python train.py --encoder_activation="gelu" --encoder_num_experts=8 --encoder_moe_every=2 --text_encoder_mlp_ratio=2 --text_encoder_fused_qkv=true --muon_scale="spectral" --adamw_lr_other_params=0.0012 --lr_schedule="constant" --warmup_steps=530
Rows from block 3 of the text encoder, named by matrix and row number. Rows with one number belong to one neuron. Each number is 500 + 50 x the weight over the matrix's rms, rounded and kept within 0 to 999. All counts start at 0. Numbers have three digits each.
# fc1: MLP up (text_encoder.blocks.3.mlp.fc1.weight, 384x192), inputs 0-63
# fc2: MLP down (text_encoder.blocks.3.mlp.fc2.weight, 192x384, transposed), outputs 0-63
fc1.273:576543447491464479500442473476539432558526476557467472473434534519493503431476500478512518477514471465502545534517489531530467452516483495500463450509495468539357563475524510509550474484467548
fc2.273:486501521477541549460526457492529446464539562445542444490519464513527522514474539507500525459464581549422503497475492524533544592548486439475529601507535431521536526487545524458473529493480505
fc1.274:537489583428525534450558591491493480490553520510593493495536498522374503463517542471547521486431488479466557440478501549525555504437489530468477496451463596517449550531543386500533440504469493
fc2.274:469519435554549459511443469460563448487454496502494507512495376494513416542496488544520452546511559514581558501555458520490501498573478445384576506495503451524521499475506476538458467557489483
fc1.275:502496500502501499500504483499505499499499502503507501497504497514510504505502498490499498486500497508497500502502493500502504497508499499499498506508503503499503502498508502501493497498496497
fc2.275:501503500497491494502492508503515495503489504503504491501504487494505499508499499499495496494514495505511508498497498495510504501511506504501498507504493502495502491503507503492501506495498487
fc1.276:479534455511432463531532505522483500498543515492551472557500528453485458514487537563491592524459537470478486493480450512431485530539503502497557531446500459496479564545507443512521530453518477
fc2.276:466500489505487457510525548483470493511555510505478510466436497509508515509543476530507461473494445499519412511512571464495476517474444511509405482447514480542479509506495561467504483446453494
fc1.277:562375687462569511404688527417390519573478440632617448478458447533459445638570449413642464258692475548677577515592602575479522373418530644391521496479545481407626441482571482467295521574366401
fc2.277:538493586601369604657422583558527517478544486538575464392476595456643494510468521460454642553393503429475545449418506541559522393590453456602464428626526531428548484549580531501600493428472619
fc1.278:597527445505477488529574636586409638428427672538428559459537497399482371464610508487609638510407637409474480508486583480556452582421543465286607460462561523503390528455375465411446490357449407
fc2.278:392360494464618549476520528552464479423592449578618480483309570642672496329403467520571399342347390546835451501400630393428468463464558392522349407356368600416575477582394597560454449605525532
fc1.279:482339390415581608484626394488538451552333511420449577440477442552581460436329430565541559588336525381588525710448535661517546445493516552367468515511434545402525488436507574478435517471492652
fc2.279:464592386476413524546522537519616507517556447500445510679510559614547503593429622577620312376539598520472591417455513549653512427553435538543372487700493517295529476578605497392500492584425367
fc1.280:499502509504501488497498494490499494508498506504500499504500503503493503507500513495505501498494506498516500493501502496506499494499501512507503495497507501506499502498501490510504489491501518
fc2.280:494507509493502509501498501501519506508483506505508495509495493501503508506498503499491504505508506507519503500493498502507503506519501492497492506504495500504510493501514503493487499498494496
fc1.281:510506504507494502505514485509496466505516506497485505470502510497489497483499493535482521497501518489499510483521517500523500482493492519473501492503495506511492487490508508509514503492494511
fc2.281:513506523518509514526502489512508509502492509496493484471501493458507497493484485486516498516523524492522495511496485493495485499521525466508529488506478490510475504493492472491510519498502506
fc1.282:498509497494509509510502499497497494478503492493500498507502507495501493510498500483513512488500498496498499500508494500492503500496497500497494499483503508501496501510498502507508500505496510
fc2.282:505512503495503503494477508512508504515500511516501509491504504507501507499490493504496497498512504510508500514509488490512506502500502495515500487501513495499502501489495502506491498503518495
fc1.283:500503501504492502499498494496497502505487506499500504503507510500502504492507497503498502497504503499499490507509510488502506502495502500500505491494496495494485488495505491503503493503503501
fc2.283:490511496499511493491500509497503502501496501503505491503504491500503507512493506505496510503504500505513501501503491502511502506513497506496488508499502500508507492502500504493485499495504496
fc1.284:501590454410505527474485500517564488510514521591470520509484553521457484502510620497575503468531466470527499519355504481492502453467506514452436509539483521505499485492525500576525496488495511
fc2.284:480500486509502445501530542564549526465510468512478536542521460460512423480533477460488562521440517562467462445476465465461462552479475518538525499395592549484517549531520472498543531528508420
fc1.285:495492505509499488501502506510502495487500500502504509495496505503506506499506493500522505500500505490495514497509495501506485513493495506481498504496496497506503503501504510508499500497506497
fc2.285:499502493497504502496498505508515502516487502515500499507492493485504508501480495501498512502510501504516491508479502507507501487519508491507490512495496503493502488504487496500496495500506495
fc1.286:487501509467500503480524489502538487506477520461524504496512514499490483477481506480547511521483543521496520482482455505526503578480456537479537460482492519542508452462504495488489492509519556
fc2.286:499495512486546498531492520505548459510444518443508472506471482521563565496469510489484497480458498534451498535474505468462504548546527473502501499500513431529559498454478474488444446501496503
fc1.287:425528351516401453531511407534565573439469514543579429443462575508452658422457543521497457403496341468460429549466550384496542556557560577469543383543479563424478475577523440679589550475415455
fc2.287:406610511524402459392542419455445322581484537500575476481489547479511430522534494594431524443436408528543604570498527486559508526503550449485497616499419569439589469563528495465551460455595595
fc1.288:497482490504480518483496514514491488490510522496523520489491494497472551543521487517519508526528539530484507476480504509499527482494493489482493496477505530470439508485468513496506483516493503
fc2.288:452525500527515473513523500463506480491395499531456494496446494517526511487525521536466475489449480472526534494534507484503506541476499494496494526523490506511509513536461516450522507507480480
fc1.289:507503511503497485504508507494507495501497492498499513507493518499507498502507512501487492491494495496487517502522515512504493504515499504488515502499484491515500509492494484488505494480503498
fc2.289:491504490486497512501495504491495492495482495509488505508496498491489500506502493491499489491514502507504480520485504507495496500497507483503506507499506501497500492512513505495497497505503491
fc1.290:454587411486598340502394637669531478692520555421521470528605609460493621545360456640689679646537613461622554629372579286498511486605422361186595569528414525467420342404533514447492499380745256
fc2.290:460528567548728583480223487494583550592566614474612395555538449512481409461455366562262533408551525612361691633511632426647398299427376673188620570607549563504543342651416636397378425503637383
fc1.291:562557504464492520585523480530542575511476616485525418478419536455454498529590466543465569471476598493508457476413509560432542499573529491472448476567468513484526512561516562477528519528525487
fc2.291:450530517498507566434510532440499562457562493556449568456494429554484487473458498517428443463567497513347465539432409517466521480521420512522470443495481532532515553454574519530463477576516483
fc1.292:336600480525526448460699558516515393446433473515398520639388375449510443480430549503481527579425601486432388589519432407409515497523584590494469487378493663573394539504433485624561601603360551
fc2.292:569473359590432521589554472525596603485496484330449490391585402623541557565591514463540416471427449671673389491490504451548491430546425669313504567638550404522567555551530543450642512454720344
fc1.293:477504510483509476504509486492517518490507489511517490531499497487484490491510497504510491484491475504494527502486513512492495487515508495492516507508503514506492524503508465505499490512506475
fc2.293:481523483496492498499496502482498486495474506477510502481492488518518501491486523495478508477525536490489502504499499484490490519495523491528517499505478472482526463488481508513516507499520512
fc1.294:492499515505497491488512502511504500504499489531500508501496491515514497505498506496494507498484506502498496499508508498500503494497488494494501486510493495498486508497508510508487498490507504
fc2.294:492508486499497505501505512494511506507476517489504503495503488482492493484496510504508510506504500494520509514480506509489504514508506493497490517496494502508506508517493488488501499501503484
fc1.295:496490490515505482497499507502488493501494495509490511490502492486519481485514508488516496497493484494513520505505493502490495489502504503484522491489502507497488508498495492511502503507511491
fc2.295:495511511472506483485506488505506502503509517514515493495493512480477492515492500498474506515504498518503508490496515514497516516509497497508491500516508502492504489508500520502514496481505477
fc1.296:519507474592505519375578482438455457513463511522492612464494553547449435519560459601516491460458494408539608475484536535614523593517497386416536575459388502629544470599491533471412476606594521
fc2.296:524482523517483452464596477561456489511481485455491488413474461475473478559462428415498531466443519502549456552456607500506414417455605506545448450530661471498488533516478384609520494508497507
fc1.297:603427456543479470539628635560495482502422578469494555544433564346595490605409495441495484465576468483507484517532579452438475542360600586528362533525448581579469630454627506570431397513601554
fc2.297:511586417524601641303628473508609537571512354567598405519546602465407526412534542490482560463587551601425403429406536409521359499432603483685550543302565381396435408400548425381374484607481593
fc1.298:473460597414561545481535672625476531364566553504528527519558565536538609461443614564653582475438591453452470543327371618508541499475378647569568358418450435422629533564569540424458563338496680
fc2.298:503554654561491569548626555391439632506504645452417509658452587346539478359605431544535514482490555518512490474495389430474586481547600503443422534440319458414583501363477491540522522467512421
fc1.299:507452478484444484528577535537513501513502456548532497480511454428452511465450519523487504540444483516567531500488481436549465478601484521456452476562463495527499462469526507517496426521520507
fc2.299:442540561499550514447520528494475514575419503538513470521524489511579515492475482491498525577460506484459492505495542507556527443526562438465472531523474546458548587477507476469507440468469513
fc1.300:528500524518489470484520486481490469496517526500515514491495498510495493455511519516500483498506483494496499508485493471477504517474532506520524481502513512515494507489475487510500527510501517
fc2.300:485491485507528497522513524512513501494482481507500483496479513479495515509498531501493505484494487515522519502482532499500500478522509514479472513506483506518502470528514482502516505509516510
fc1.301:496486514510486488485528498519503503502517483507508517525482486532496518478480492506482493517495502503511483502507507503499494526483481522500493497495488492539525509521467492515521508489537521
fc2.301:479537514512468463520513484479516490500485528520488483471526510500521488507494542508494527486527510492513527514476532493522472503513531495489503498509480519501479489476519518472494520496509471
fc1.302:500489499508507495492497509497500501500499501499507502497495508507500493490506494504499500489502498503500502503494493495500501502493506503490488502498500498500494503502501504517499501502497510
fc2.302:492511508487497503501496494493512498500491500516499494495501483495504506513496508497509501498504506504510508500488506497502504501519503489493487506506495506504500497503503500490501501494500494
fc1.303:432476546477573572515702513585448518537588514546548491531497485534590533439395411633504473447556489544497546521412560422570486360535521425288501428446506568563532407446497400450438526484483510
fc2.303:464488465472566561520362443476440526557535550318382560483527432435517518499533459497502543445571508436495477560421484499577472485506519572515550492491433527481568517459465457566507647468535500
fc1.304:530582503449555543456581528573464424483481535515536471613462512545540487547597503479449491462424524500601404469524553507538502493485503552431502452487460356504460587482396426482434484525544467
fc2.304:529524506529441537450488532662535508524585542543489497457574466555484483492422461505476474473550491510521491418520571443525521546598391532566532530525534552617534378457526487485488542410501541
fc1.305:482496519502501504505523507508504493511508492505493512497506487506499503500484479509520503484490495499512514509498484510498508510487509496501521506487508498500493508501492504510492501505493510
fc2.305:484498496503495497493495503493510493487494499495512507488500484479486508496476491494502509502505519499491502494487487498500499498501477497514478494499490502506503506501512502485504490510495506
fc1.306:491485526492503504502523513488480491496482485505468515476497531511485481484515487484510500473469505479516490480507512539515511510500503514504469501520490532543477485480524503534494488481495497
fc2.306:484502521504502543531484494555526513508499485498499485538516516445489531477522502526484483493519494510463505515486474490500475519493484500529475518501485479496530530493494477505506508502514490
fc1.307:521484484498511510506527539531473478512484503526486483491456476548521466542449500588532569454492499474542486472481453474494479472497505517495542463474512512538460501487565490457458503501460552
fc2.307:467484489495434490547461533489512457471488475460573535476493506480469525485484521504483488565539531498430470530483535536485473476527515490513533547543469457494489512577460526491514494517541432
fc1.308:518622363594472380507539441661515523370518462545563427488257566561447568364557575473590517499476500472576441395523493534459502539413455546458539365492375570436591477449553440503539339441530343
fc2.308:474405475458315505390530540635395702524296554596566475375422479472455438502573458578473560507522481514551354380503544458544592709443599414526493573460562569548503401567600409435293566446519636
fc1.309:490487460532488491508521468524521507508497496498513479518490507498468494440553461531513472515462514517490500499515515531519511494496508433517498483500469544539499482525514485473512496520480461
fc2.309:480490528464501504519509513559518457479485522463523497521485514525526501514475522467503539507515490486513512529482502494493506515502489491475513479492485466516516483488527527509513497488523492
fc1.310:508477532556486471462545491524498505522513520496537529511515467460461512475506475529524515526512521505522489495464513474501502504496531497492498493551479477471459497539500519500492440461515459
fc2.310:477497502463532481475504512532518467516458495511499524489495512501552485489502523468535474512499504507487538496506494469514454512520498482460513544527511508510488553485530501498507482514458491
fc1.311:472476532495543491493478545509487441528527502502464448492552490510457494501474506511521535535474462489498534482495458499485498517494503504491517512504466495469485499503521509488503459480469531
fc2.311:495516438488500504490480530487518519470462483540533506497472443465470494474464449522495508484519488519502500515509501517508491535525493482467509527495482493486495519492472473515488536526515494
fc1.312:507622697579636535500653403580534454415434455490457645561592371621242480409452459594491651403456610494489354559527375466477560497589515591636462530442460615506403519477504404521489496589629578
fc2.312:392303642538492500491319479528641330520410609450534551328270575332625635599550549532467363522557439476474504468541519474485490461657513660427505504496454501556366503629433515476598414468481522
fc1.313:667337615559513344425547393533297456606645403422537639315516447476503411502434640525549487426583669497534642512409394526428459489445357449439566401396675412473366411569476464609447526436516698
fc2.313:583415500445633529578398432490421552584569451559520426391531400409544247604422588529571407542549714454500386521521526565386519376595506465523443478453564441527557577457469428399399465531550426
fc1.314:503501499496496501501499502502506494507501494499502504501500498506496503494493501503504496506505503504501504503500506503500499494494500496497498496506494497508507505500500500506502497502501500
fc2.314:485508504492506499500502500498504500508488498501502497494498493497504504506493504502494505499506497498510495507498499499503503501511508498501489509494495504495499494503498497489495501501501494
fc1.315:482489523545477519517474508474498497501503526516514531484489540488459502484501482515494515472527491490489493511537447531487486511453486536466504497509513543473516447491513504485494512495534558
fc2.315:514504482455530488503487571492527538469515482505510468509491496475478500478473515484496502491508504505491485498490486520522525501517522514517484515493516515507484498503485493483517491522504492
fc1.316:523455451492544497508500545608500511576434487526525416510458493498447570447480519544456549557426512459434493465442579604513560501493489402413535516624541560518457551507570519549465451420479536
fc2.316:476490425524486468480489416523519486511454530533496511465508494515554498565590446505462486482504453443496568542524440541532482505550474512446429488469515433486539573486471457536511426438443471
fc1.317:460511522504527493494523543499518502509492484499540507503510510527519492488525500514480496514479500479484507537483478492505507506512507493477512494518493500521490515499473484525508502517512532
fc2.317:507479478480496494527499521496501535491485510495511477502489493485487490487543495502508514492532488489505478462488493528531535513518495517508477504497512501518534510501524514487481493500483464
fc1.318:486515408584529379422574509531536544510444567442427456505472455682457531598479525468440452469573418495528524490530457461441493529466671546524621403440513538614460556404428445521588553519449542
fc2.318:481645543479441609448477547456518556574477607490402575492598645444514555444496437618511492526452586460520529555682444433511520487385545536527544482583510404455461640495386493564476463489453552
fc1.319:501503498495496500500500505495497498501491500501505513509497505496503495497499499490501505501503496498501502496500505503496502493501505503491495493503500502503494502502494500508496500504495497
fc2.319:489499506510495512485500503509508507501493506497506507492501504500491499503495503497500496502505500502507503506502497496492497503513498499504483508497491506501501499500506496500502498497507498
fc1.320:449515527492532477487507524529500466459498470487473476492425510490496521534495498496494541494501507485502489495466523481502506492513500481474540533471508509521482523485503479475492480511452517
fc2.320:534514484496531491485473513463529513498493486493508540455527545483478502519536475501492486482493501504551454468516491467532459516500529457503497461529524516488504497457505485482470485510480501
fc1.321:635418404359639506669500637532557631418579523453598395386363641562497514606436603455588463470405384572620438522521597549557448402494454492480346503457543488643647450608534545572547348581451628
fc2.321:588532524585351522535651542339473672509467567516551522659519413469519410568563500322440331480584434349604621413543726427444432550461627482450548429385391478362373470484594522496572447525531454
fc1.322:504485487513519496505492510500506495499483491489501511528493491516519496504513471501517518504492507495507487512503489493496514477514489507479504474505497507498509491496517499498486498506524502
fc2.322:477516484507469492481505516503514501512484526505522500494528497502497512518483513495482517525509485495498496504507512517508531511508500500520486495494503508509481491496506505494486486509505483
fc1.323:398488477514550461513495466440493466508536561465463541457470481442528526481492524458491543559403492479530504479476479506489542555507497494464470484570484475543489527484525499542502477479489419
fc2.323:526512545478509530481525567517509399525510517433587519497496493481485540473476437537422441499467548512432494546503531535489419480548501470517509529495515468433511472491480553440490458503469483
fc1.324:534516522466488484481517488544522578524498514527487505459536452487520509470515512480503554463552560520524525475514473469499493448496501533516469470513447518557569477445546462478478516465443487
fc2.324:513470532515498544507488551538479535494463422526478485541444531575456475510493533546467487534502456456510443506508499482464495478455584432457453499535550428540482524502470450548461514518488491
fc1.325:513487488489516485502473483517501494491509520504515492472473498499475473493528514495512483497483524499510512494486466505488497514492469491487496488491472519507506511496502466489493503482523512
fc2.325:487517516502502480481510504513514504513488508506491519499510499507490508497506505489513515500500509501485482505461498483513518501519492492501518510483509506510496509518521512507506498497493497
fc1.326:511559480516504556488504562600456487506429547552487421446404456546432549438467510469510508525523503450464581494592560467516504546536551516455514456506516433540517557500484472544501526458462503
fc2.326:475518582523624437430480458483573452501433506459490501487581500447514460530571540533529507558560573539458475565369502486522483474533468525460516520556522535513434530466477481526501454513515479
fc1.327:470470418510571593551497529461478457460579582568640532539410462424609554550470532595474467621466512476565429542346519562523477424498472388406463446445469503552549513435584353519480481520509486
fc2.327:534462523559595453439522536509533456563431483388392476481446499467472443543505487429557588501530515461565522594489617579545501446456549532522531612402609368403512449484455528506533513495540587
fc1.328:546618534525487418469480500566345527535523482488574554504538657573460485475481483416539450442464477521444598563547538437461433441491633485456465510480406561504499482443562461489542465478503486
fc2.328:450610494504403564471455486497551352515534554608459478462559452478474520472410510627521620532526470550513472453512580314585539571531406485552424496360495529429390479440505430512474484538580457
fc1.329:516493486509512485488492481524521501475522498505507490500512498478496491504491517509503481523476514522521528492498491506504483520507503502494533483488494493500490514486516509481491492490493488
fc2.329:476497481499504515511507517496474496499492504504500507496491510501509521491483486507486494500517512502496495507527520494492508495526519505510477517486498492484492502511506484497521512514511490
fc1.330:446499564553637471434521554485462446517511608595554611463473528595503516481454526627467499433498476461495492532564564486518545479518440511500532373482509533713461545465398495449460500612436527
fc2.330:583411544545389481607490403570503448528503536453488388428417441425498404521446558353482533424543470681592569546449472499494526601549573518582478440530473445443557477482608555455479577461487516
fc1.331:558570406578580474469488466530441525452648458493563407442481483517544375624505472524601469521505516466509455494573616438501511477605351468544542567404568507560374444484477425538422512516536536
fc2.331:449520574578504486462361463400425501550513575519596445474519564572430527476558515435483402474543451485527448599478562408478496475495562664542651501530391503471529396587575400496466379514458464
fc1.332:439477427406488494567499597474491426462408515372440563575427457454537558487639550522521557586542554556447579526599598370512584348576460620344427487505399479584423518444475407500540568580532550
fc2.332:369519291490458631489551566457476495356421430531498554437592456494455428432597410478508404497661445440506392466493507552544556438543639387544516373415595528429438693434450561536562580487538542
fc1.333:493510506497494500485491500507488495512504496522492494497489500508497507494518503503501500519506501492495499497486526502495515514489500482497500502511506492506508498516486498501488498499490491
fc2.333:494495507494513500494486511507512492501488516498513504503498493493510503504483496489500491482508500511513507502520512489520495507507485491487483501500505528493500497506495485501504495498496495
fc1.334:506500492499492488494522498524492522501507493509504494493497520498515488497499501502497505514507503502518516498493506496501498506510495513481522514496503516514517502510519492512499501494487505
fc2.334:498512510497499507502508490483514502500491494499500505509486490508483518524481498497486500489495486483493498512509501500525510514501501483508488503505489500467493510499500511485495496501503491
fc1.335:564536543402509402566512480541445521463526544515524453478556429439489433479514569459495496431601475450563568512533549581481588567514457507414463542534443502497491494441496505538497528563557507
fc2.335:526456520524512561449488422477498506470456490473547557456553526474501473513512408487554459536530475521438451559494525559528534401557444438489565449550481591554481517509559563460556473481521497
fc1.336:351585499577521519470490266409599503497537602430476468394421621369504280404461590654518437478441594487368676504414471481584592600568323688365522460475433574467469553421607570423595389467557556
fc2.336:756282488568447584627473543339267410416345438554502531635488622494513444531533471513452456530520501490582398511474384445637488430541602303650585444570727498453577513546588521466459483388428465
fc1.337:522502523504475496497496521505516517491492505524556493494512498501489499500513485511507513489483502479509532521524510509491518487480496484498510498480524485507470499492471483524497497499491519
fc2.337:491495502511533522499496508495528470506529498517478503518515481507524489486519507476494510513525494488522505502490477512514487502519501493513482519532475472508495520490495467515483503496485466
fc1.338:510489493496486492497506496500509487482482485491509483510511501514487517498501524494504495494497484487497506493490499482504510507497490507480496483492501495505506508515489485503516492504506507
fc2.338:490505501493504493490505511495507506521496502512497496481494493500512510490485497513485507494495506506515494493515518524504488494517497497498486506509493505500499499504505501499480499499495488
fc1.339:487478507507527499460465493510477518491523495505519445504462541483491478496527554476509546466477464482522488534551451467496490516504486502449482518485557422523498522510488568500440587499447528
fc2.339:511538484554395506437507510502488466518474503513441406444479531502503548400483547472504478594537497524516503437454521518511527525520479522495530497521503522570490483524460460421524463545503486
fc1.340:497485510475482464427548563512529552464413514515472508467475495436500531493468492449575540519559483503487514493527464527490495484487545459499517501497466524511455537480487496466455481493543466
fc2.340:490455480523525537535506513536475491447457402508469486572428600552430471459493533541520583492511570484538517464422526486505423461479555468544439554465537490452482512515501466449493563489471478
fc1.341:462715375555537367599443609617528372509480532569528649512496584488309467424632564403468530542513496395560441558461393465458433366498689581545505462502507437520599570599567433519530354505591505
fc2.341:646481453614630344374590587391477609422615552670509459436417554549518406595417531381654440451445507651396503486563484468526558387442337513496336409507525524505519550499516525468521469542501440
fc1.342:455536541527465499545498456507462461512524496497518512462482585515509438554511511550486516488487555525503438472465562453525540563588520497405453480496568437557460539590521470527492498532554505
fc2.342:515562574536545459480480545497530447513433576598509510480546513490436499458472513471486441542499446539554517513540436560515501532580433576586567432468417460532507475543473564491546435462499517
fc1.343:535560490514500426440514489549563570466528483561450541459458551525495459513524459504580542339449520412549513492525465392501430514466523487400506568506438576515467533458510404507352546493452568
fc2.343:595529450399380479543545433509485499444557611533481666534447441453500432586466580553434463466417513464435558510450418462494543401543574565600506532456498447452456442526461484482421510486581432
fc1.344:506497498505494494494499503501495508508505503511500500495507501498503499497502501506495496506504505489507513491501499503504512502506494503493493504495498501501499508492511504498500490498498492
fc2.344:499508505493504501509492499499501501505484512501507503509504499496501503495492499508504493493503503506494503504500497497504495507523509501494487505509488497502508487506497490489499501498507495
fc1.345:499494500519488490496502504507490491513493515500501496502518483491494510501504508506499494502491512495498515487519503502491477522501501492473519494491502507504499481495513491514494504502487498
fc2.345:478507483518508506493483507519505476506483477513494477508494492501528483495499512508475506485507513520508495502504486516507522518514510518507456495508514497481519501512511543470515508496520493
fc1.346:476511491510522502495484521496476518522474501500511501481496492502508528466503489467491521492498490508492517492510528462517480504480482503469475491501485528501516522527501490532529487511493526
fc2.346:500499477484513476517492534525491522525506506528473513510528500480506525529476529483495482503512521516514515507480494493492517488495467507488489518511496523510516533475486537494490504487515475
fc1.347:330524553407542573144581628545574478338526535564397454505377416718611491446533485665753503438164533557606319605454451396417631462362519572546689403645469591314564468605360432456632467532513443
fc2.347:647523657466225487510523523542353397440592540670583535294469558437414508448566593673606728272633329395521317464483468602429516653667421598712454570565377686581442294518403675706407554564614543
fc1.348:508486519495504495486508529471508475488486512491531507483521500503499507515509504506485508520479516493509515511512506492510476510502506521491503485512490478492493505511496508524506481495516496
fc2.348:489520497494488519532488498524520497504474530535504513493496493495483482481488516503502487495510507483483503499485493491500514482530531472529491510502489513500490498519518541499518523481469518
fc1.349:501505501499504505485501503502495496496503503503502496498501507508506507493499495498507502511511507504506505491493511500496495498506501496495510505502501493500492494501506500503515503496512500
fc2.349:492505503488500505507498504503519504505487506500497503504499488494495503507494501498492507492506500500511497505497490495504507511510505504501490503501502504501504497510500495494485495501495502
fc1.350:423595541647548534464513500568717383420604464389614317579493444508491668408454480513507579559408527554561569430484421396493486473489399426432601422439512548503381614550435488470478493573459542
fc2.350:533450443555553518423464502474537543460470571523522582374442525607428415518602498395407462370572434533538382398508565555557490549590464512607474542527658413538599450570676441493413563429529554
fc1.351:512478515557520522454471518485459498538515519500510523470481489469396507417481492542509500533481530470521526534564470522524546519509525450394477524568478473560522491542517480531514495448511563
fc2.351:536461513494482507523453510495528477440425550571529447501556498486532501465513443496550494494507538484454424489487465494503521556560493529522528550479545494497460511525490446434520520473550495
fc1.352:483532486518537488484509497526501495478481497499491483521478527495493483498540493501478509525483480484503522495488509497512515538490508527483518508516502504507479492500499486490509478515505495
fc2.352:480485511505476477504481508459503518473477505478527502516476506473499508502483495478494511487495491495496516516486498505491494506533493489503465523484494484497517495488490487490517494506491528
fc1.353:477601559577543471483616450540488573548487614467493509516528500508364519438550490577523544479473525453546490532524543554585493524407489509462495555476521562511477436452412512449456469430470542
fc2.353:535447483491529479441557494501515474519512466516433455509611502485529498507441471555480394430436515605544477481537463533491520493467498410550499476454404472497484510470520521573528566565469491
fc1.354:624455501516381525396574568496443430397561525530520576383357545439374574514623528518498397543468546494568669423493511608676500462457390520433617461507566488439404388610481440471486490487509652
fc2.354:503466549491489459644415553494506364537359587467535417638540341366742444438457476398455547522473550485486407545533514661411636455605435553605509573586456379507587379550563495596513516569400513
fc1.355:548486483451552522481475559489471526520528534507502497555398523626483454463514487490553519504515475433466467505516504541473510506507473515467448488478478515496442527437480516552513536493494567
fc2.355:521470467477489524488547452478511541473479472520466505452546490510525525485539501500504491503519511506485589513470528472495493500489534507459423496546471481534522491499433521466494538510553540
fc1.356:489509499491505502507506502492502492521510508510507502507511488508494508471478507526525534468521488498471486506506515495511491470504458508452514500511475517488485466503509501496536508494506493
fc2.356:497448494487505485506498525490506493492462532545560489506523512464520498487482537444478505500506529484519476494528526490513521499517487503507451519493497530542512472501512491500513495507523507
fc1.357:496465497487493512496510507505505479512486503532516493498500521512492482507510501486483472507486504506499494502500465506496523486509511515488485473491499484533476514505490508516514490502502507
fc2.357:498503515493518508509501511515518502470507477488484519487492491490515518494504488520513507509508506491512477531492507502515486490536477511485482527491499507508518487507494505483476480508492481
fc1.358:499487506502497491492497513505508502494503498501501488501493493515497503504507506506511500502493495496501499513492504506506508499501511505490505492512502496496496513501490503508505494490519507
fc2.358:506515491497510515496503511494500505512480502515504490501508487488503513496493507505495499496497511499501500502502503496493500510518501492500485512500489510494503491505509500493487509493491494
fc1.359:498502509498498498501492498505504500507497499499491506502500498505496510491509503500498502506493508495500494501497499499504507503502499491489494503499492505505494498492500505503491491500501497
fc2.359:489506497491503504496507494503508487502492494495507505496491493498505504493495490510499506491501505499519493509497487494506495496511508502509482500510509505487500495508500495493494507503496501
fc1.360:461454537517537479446525502505486443467437556527479550546465513512434443518549495479536485452536550463492523506484537469531511455444540487510549552517474538504463500446538488461536479526462507
fc2.360:486489462500570533492505489544502480439454464537476479424495487469489513509524560528491526464489499534522506501472498494525537530556498485443442474465506513512456534504412521463475502496507461
fc1.361:465551462441492537520548516476511521470507546518448561573510459522495488513503547543492507551462470529514482507513555484528537496547460461465509548508518517554536496486541500526478458549531515
fc2.361:482478513486478525503500518558511501514459518500540513465478470536485565499497497488488474548505480540481492456506514465452512477428518536492494503474510476491473475534477501539456480504507503
fc1.362:501506467414534514542369625538598615593497487518442556359589596490634562544537610395399379396441437554471492606550518512391524516532422436482491406461395557544509478564505407465433432404556527
fc2.362:405514556552550376530586571517511520439568440447493388519465519456493542600458489413533628441413489668517474521461467417573463501483514463535464597567532459473430300377426415627650454553562659
fc1.363:432499654493581479430528509379489568403497592532461495452545326677459515572406442471435560526455567515473636475518488412478571606540565425448484573426425410562557422416492414598385448593510560
fc2.363:586515522474422515480522448550452377600555537611389562510554528529607443486412534553390588494448492593559523504474479444562496505528606519461391453493603487408456569640567528577523475565520440
fc1.364:456666559563459446491521483476567397379541424520490599528613493524462450452516549425457456323576630532518464428409339508469514605471493368469492401570519571543557468433309417627520417441511425
fc2.364:600272536524430658433605257745488534709445612464402489380551395427516329564446386490481627402546622514483501464482498550485487483516452663594504423522494546437581533543577407456513465435517473
fc1.365:503504498500503492501508505490485495503495504500506490496508510498486508496492502501493512523501519501502510506491500503495490511508495504484504492503496502501504507489507506491510485504510496
fc2.365:490502507494506504501498505496512490490479502507500488504496494517498501517477504508499497500499489498513500497503507496507510518515501494496491500494501498496503474509505496505506506513524503
fc1.366:490484530494477549511558523595496455502525496508569514510477484480487519448477500473482503530512508507535479484444551438551457514485510438493493510479506554554450473525529428502519520497499549
fc2.366:461483476459546576454473459475518521509514466550531500475493482562508485461465511520483437544512491514450493490524505478464479490519434527501459514537478451502488525423492556520527450512544525
fc1.367:441543477489521541513537492483497525541432487525479511514477521509536497530475478535490521473484483459526507494484462569492491513471503515419467488542451528496503534504508507453477469487503488
fc2.367:501495505514489494577485504538525500534527530479469477537534501493483442488472503481469485518481507533494515521485489495525513522552519486557535534481543507453499485464522436503507484483452464
fc1.368:428448507446462483435473479554486529485432471416508549524489536583548436581496557515585532519424479573564526565516514489429507511553474550528510480488560532566447444521479516531590477500513516
fc2.368:467450485553523470572498506547416497538534529468498492447518525519532618586530524494547505454479554487447513528496425487513516457457528503494552494525463479482520462466553506382482438460537558
fc1.369:473524484492511522484511496513525495478475526515480512512499496497502478497486491492502508489481487503498522512497489516516517507508495500475512509495494517524515504493512527508492519496495509
fc2.369:496482499501503476499507491502479511526494489507502513490511508502516511503474495502500491510504499503507505493497519510497496497491506491509467528486498507506493518509504492494488491490500504